python train.py --model="model that predicts nearness at each pixel" --dataset="rendered landscapes of hills, water and sky" --train_examples=36250 --image_size=48 --crop_scale_min=1 --horizontal_flip=true --color_jitter=0.1 --output_stride=8 --arch="convnext" --isotropic=false --norm="layernorm" --activation="squared_relu" --mlp_ratio=4 --layer_scale_init=0.1 --inner_norm=false --moe="expert_choice" --num_experts=8 --moe_every=2 --expert_mlp_ratio=0.25 --experts_per_token=1 --shared_expert=true --patch_size=[2, 2] --depths=[5, 5, 5] --widths=[64, 128, 256] --kernel_size=3 --loss="l1" --targets="nearness" --residual_init="none" --optimizer="muon" --muon_scale="spectral" --lr=0.024 --momentum=0.9 --nesterov=true --orthogonalizer="newton_schulz_5" --adamw_lr_other_params=0.0016 --steps=6200 --batch_size=512 --epochs=87.6 --lr_schedule="cosine" --final_lr_fraction=0.1 --warmup_steps=310 --weight_decay=0.02 --adamw_weight_decay_other_params=0.05
Rows from block 3 of a small model that predicts nearness at each pixel, named by matrix and row number. Rows with one number within an expert belong to one neuron, the router's apart. Each number is 500 + 50 x the weight over its row's rms, rounded and kept within 0 to 999. All counts start at 0. Numbers have three digits each. After the name is the row's rms in percent of the matrix's.
After each expert's rows are labels from the 100 images, of 14848, where the router gives the expert most weight on average: "peak at" is the part of the image that holds the peak. Only what is clearly more common there than usual is listed. The data: rendered landscapes of hills, water and sky.
# router: router (model.blocks.3.mlp.router.weight, 8x64, trained with AdamW), inputs 0-63
# up: expert up (model.blocks.3.mlp.up, 8x16x64), inputs 0-63
# down: expert down (model.blocks.3.mlp.down, 8x64x16, transposed), outputs 0-63

# expert 6
router.6 079:438524533527456415452627565472549527501575480503463492490499463553507472521422440549539424480492529489468508464533469494494429559527576464524549479449501372464405446361423504510523468514486528
up.11 095:519391573496451556519512497524522465522481528519463582486500537545606466475483513464548506541505532575507450418547471491555488495504570459455555484410531459430437579413537481595429408517417549
down.11 089:523501491454482473536498559570466446383489567574520474508563481586566513447469471523369506501505518480552495571509469505505415463429520499466576613485562534456586542537501459555493493472434411
up.12 096:508544473542504516485537454494510485474529484566467539398534495397535553527482478429521502515483457519513470506486504519630410495600526497556345504470628455514476451491505604528425473524525498
down.12 099:454538529536403555523517594478499475530585562470539572512563433461556465406464450500579517429508558557471463480530544545524524529536467478491524529404539492590448505579522513509498407618484532
up.13 099:397494552540443514485541506572500500498630447392521500523427471558508498432449480483486533435531522466515488411497553553520484398531513491474561507573480473593434430532490441555533578574506462
down.13 101:525422423477586504532453498511439531479550571541500483544593468495511518493589443505489492470444555457580524434465469582395455487504468476506435436438508530456464443398472579455425529515413517
up.14 105:380472496445487498473538507476519519573578573557480535416442534489644372529464527534465485505473524517482541477412446500496453507517526473518634513475449511559509562526405493508520503467456531
down.14 108:557391574455544513452503482431625550503395515511472498469444464494500530458465513469498433533504509447493454540402577604522485468526529486523528523512465474446524491463516522520554529501425660
up.15 107:501569509435470484503514507486494486535708469444491498480440647475544481555451509502524524542511375476502480475425492521510507583541547513471492459477480490529398479411508527556482474526487497
down.15 113:453432484574541494531479493469459454548526468384540427520472577546489441522557502527527466563412439541481500472596426562467504464490431536594590500439508490453472546492509545438576461571432543
peak at: bottom left; top left

# expert 1
router.1 079:530541511447465419521622496525503531399561503441514500475458533502382524545511524491427510486496468469551462395508441433414533572532585547546539532578502542487496496405422522511442491501529437
up.11 105:548497415513495530527495422511472448470532470475593450569487541564550576468571514504433590411446463471474477509487463479477538566549476485467507498624450421624572465484508444488437479478496570
down.11 102:486490422635499490550550604467544527447480464500388475477439516408495537468509555532483459519609507480429493443405602446514523503471504564557532548571500434538463500461485474536548542482492477
up.12 087:466566414366497535584510589470481537436436477609453551503534490466529467488485498471486539503526520535451467506550554562435468581521455428629425496507458504480525483423449534462525517517571518
down.12 096:455474417487551466511475485477521573474604436529459445533442496560526519457451570512460555540561412443441552453557456497538576480401483548591537469579559515450594456517520496459519484540560554
up.13 096:490497419536528606562608420412534511507562506489497490486528456527561517565557500461519389511476453511495394473571447478459485472471534561433437516500485515631531539462485505478462462498585449
down.13 096:583455479507481537510510548431463494482435490475500467558510472462514573475489489517534531463550562559503522451498533431502429562491426363515569561550421486529451560477489547422578470508483339
up.14 089:488543426408487421544592524512498538419588511418488492441490518494478465498453522538595601501499445605517566431474560404441547521460559531513486488530515524491496528543454509508520376532463482
down.14 090:443393484438569521504499505524467465463444528434563437565557520535452376464532416500537498513493549461524554499397544489485464458506562457524458500578594579426456527492552525606474483484474484
up.15 112:538431511507524496537529504528531499440548591495377533480507554517509569463452600517465471570500435421506471409542438439427494569495550516421496501535480400561508516492483446481505631481553457
down.15 106:514539424524487488454501480457574440444553469493513441564436445535585469568504555517435502444571501533551370472556494441517486448555459490487531532483410398518473419560533526544565415531541472
peak at: top left

# expert 2
router.2 144:476460485554512504456373425534483474543519573505526489473524486483519515366545546438526527445534466483456543573401500524520472414528501516456455466512466342532490568453530481452591506556466513
up.11 090:499564505431508501509456456561446459511509448443637492438435594539546425460502500445511542484540491460539516435434477576483513529556579445495441561600463520473418552494505509427500527584466561
down.11 096:518544556474505553479486634487481572483474502520577467579482546419504570623459467434499495484513541569543481480526510582533525506504525478495490377509485592542492568507469532436532568422530418
up.12 096:491505561480536402525449417449492527379527501507523525407558421501455530512486514450460517458500504545514568509488529511505521463550444408519452439549508411488470535537462601596628488560518538
down.12 092:607534643491501462531536540558488476554523498496530552479470543576465480496584511588517432373497491494462539483473542485541511434483477521486535593515442608526555416501492424493526467439514449
up.13 097:546488532565492441483527418515460425545547539453546560526567452517438534475471458482539530486526471475521504470481478516534536415512603416521431546429494389622485555481450369540535509548528491
down.13 100:480494492440435478441546452452459571435506487485552498500469522359499433408586463417521483455430551547528514592514491546500518426525464544483504455619531484434526492543510595469528428478531527
up.14 098:533480499579500459456500430508415528529489500481489527421516558511520507488457469559494435492478556502427491531551582514636523451591489557447458542548549492552425393387540472465549477537418533
down.14 099:516558504435595487427508546442548580483526511465483465475424501470431490439466525476464498522483461567480473466423617481550562575433591541439509376489525497481494457512471492571455504533473612
up.15 102:471417476569551392478501489505525324488447582494478493548588451479513533506482506511479517534526498566452514496481686511533511491504543476465488548423496441463516509475502464485581487532509550
down.15 107:554434516506465499512486498521457566465448454561468511482521477447582558438470467483461470565440492484476488463520527641457516561498559392392558507584471459509517465458480440585485558449468391
peak at: middle right

# expert 5
router.5 094:458540570582512506471504477547450495505517492481504487503496442488431573563378433478579528564569489463483406523615482545506490471514432380586526486486539412554434484447542497502556480563522485
up.11 096:466417460457476551563534477448510528512551500513494505482456493499447528588439562461558515491618512518532462499638440518415498511464478417529363495489551489568474463508462505483511503490635465
down.11 102:502490507456486513461494520413531464393514513553509426492530400513529573398445470509494480455537544400475543506466422567574489519572590459480566458498456436486622503503525615528519484503491516
up.12 098:426509537504453537566428528516488535432521489576539536521511544554468517515510573411526529539449398402545530511466474569436520429460590483508431457574467512556455602534436524479504479392517475
down.12 097:499488569504428498544492431522600494518428518480555572489512565406492559418620429474398432574492603526500493509516462463551593540492547532524455505521445511510489549487487470530442551546468559
up.13 097:354551589459432574397454566458452573560518469480510550372567480506441493564516463543507446506465494466516545544534589510545502502489572461501489466518534518535544531472546492531470466528481414
down.13 105:506498436487557463434424430516566475492436582521601419525524587428405461471591577558470478579521479475496448492591417493541533433480492519513507462487524574477433528494493502573517455486505444
up.14 105:482545531521423531549516481532472475500601469547466485515500525454498498541509461495501510525430519481460492456428504512639520461490383577560420503553493471646520508402576435513462425505544454
down.14 099:466593440481514452600495505591428524542544502516473414452614437565513499470441553516494464517507484485456530525566417499501501516514440515442497488453409523470529570457461607542415481576486563
up.15 101:399471517485537487501463448506500463522521470462499542620557458496510515450449512564506503555537529447514481581513433479621549507452516390502539576387517380595495499549467441539531460508495479
down.15 098:471528566526542536505567431417608634498551478542462493439477505501519474435470486493473470525523453425459533489497621551530476486522615414427504519555516448503470560497476490451491475421434559
peak at: bottom right

# expert 7
router.7 121:502408491415512542478497538502530575572460416470457500526467514463617418485477484519475428533594482578518491452464459497492470518498444578453444547528458522475556546548571463524467606448470611
up.11 097:505548523530431530532460545563493603504600490515472523496391601438575410536494538506475464490533496487471509577417447484520527538491473562500509480468555487511454414430469560455472532539358520
down.11 103:532473472447506511507538461539398385491476504584497512553586539457555479448517460465521476421393528494467569579512488501484453403551434551485484493473561510600520571500522423465399453491536497
up.12 100:541481526495513444485530484396526413575510504502467495503524479439580395572500509516507475486545387460503530566393504487410482508491509476467580569446497641485503475534502505469435576531543568
down.12 103:548500528474492400475561570507523531545410472566570499546442459477462501461563514478520542591548450410491500519412535511520491463460579519455476418465641534522520457562509412479512571465488441
up.13 102:489422523502528494490464530408524510515568466525518445467575514513544435459434519543622518492507494552456510417549565440401501484489478475464456503625540617461515518390513541557509453460548465
down.13 098:539512534493527408519432490486494549506496465454547479496452511484562585542477503594392563478514495445523503508562571409524449481453488476432604565522414475513561425569425493472490544442498394
up.14 087:589335516595458487486536501473479538527555447532491472506504569461622539458463493440487507518547476566523494537498440537495499494495559655444503427515440465459474536504538512450453501470430521
down.14 094:518505544575527520482559470471479492479546487419532439487397492423377582514517472556536527468524483464517463424510459472538523570528483495545465483607519478477444562502481619479559506558440628
up.15 095:430395454415488481458602542463525471533514579469485474437460493516631451508548462508493432462442593566525565463457631485494455539480472549463566501543461486435525526550546497505505526500446528
down.15 096:469595496485489444436493513479505448496512499503542528511576470547455451546491475505517516424378586504530502501480495588567444488524567527460587488445478529489610477480540497522339574424533542
peak at: middle left

# expert 4
router.4 087:512538559485518587508508480505457602487422527464536539569593418510430519652488573513467460545474486416564504471505507435456538443486484503510423504495542507531452442566506553568511509448449588
up.11 090:486546430465498463438533435494547531520426534479595525428479496515530544537421480506509489518534396541562542429544318475491446588427550547585524494521481487488504513481489492558542563543456493
down.11 094:472589498555550541539555541532495414493433541508540475457569513537482484506427539468569423568447538471526519422390506471540500555500575482481579519510551561447466594527469480536529634518462446
up.12 072:392510481590401620483586473506536487448531437438549510499493545439489483514461438509533475467494503502457494504483474415448502460564609580537466516556519431604451562485550533568487488508445516
down.12 090:454470499438519454453550480449362436530540562523362506572482420528477454489434523469476496444504489474504495435412484513485329491517527524519443542539518451552535526538491483509490534471447441
up.13 102:538540555484476494517487465506459606462433439500447466413523579539512572440440503415462593519535541472473500503469479483629516492549407496518531431523531438566479489384563508581520523451488529
down.13 101:459496420491555462527504453552561454474496558465498506470566507602444415582559537448516458525432503516478449489509445433517485438581591454479541553400448507469571456549497421570523549457429465
up.14 102:394513583477499483487551445487504536550363543512505524525562522501530513461408549508594492566516403473488591480535544438487510552466456496473414447574563455557491581442483437532556487473487525
down.14 097:433498348506521450462570463513482404543540538494509511451504465491531415477526505514567469445523536484432418561586462437441475504471549579497388444476595515493448442496494461472438530467462503
up.15 117:515518498492524610477516527503483493544460529584510515542537527532594487541495518461556497556499494451491490499504436503477509504387467495419414451458556463681514519506471448423471499355475509
down.15 113:439506534517498519534520405531527485526560431472539502503570546404458478433504442426436512599469514487486658469523504498489529518526481494501596561627443480566496490536498492491501533393475553
peak at: bottom left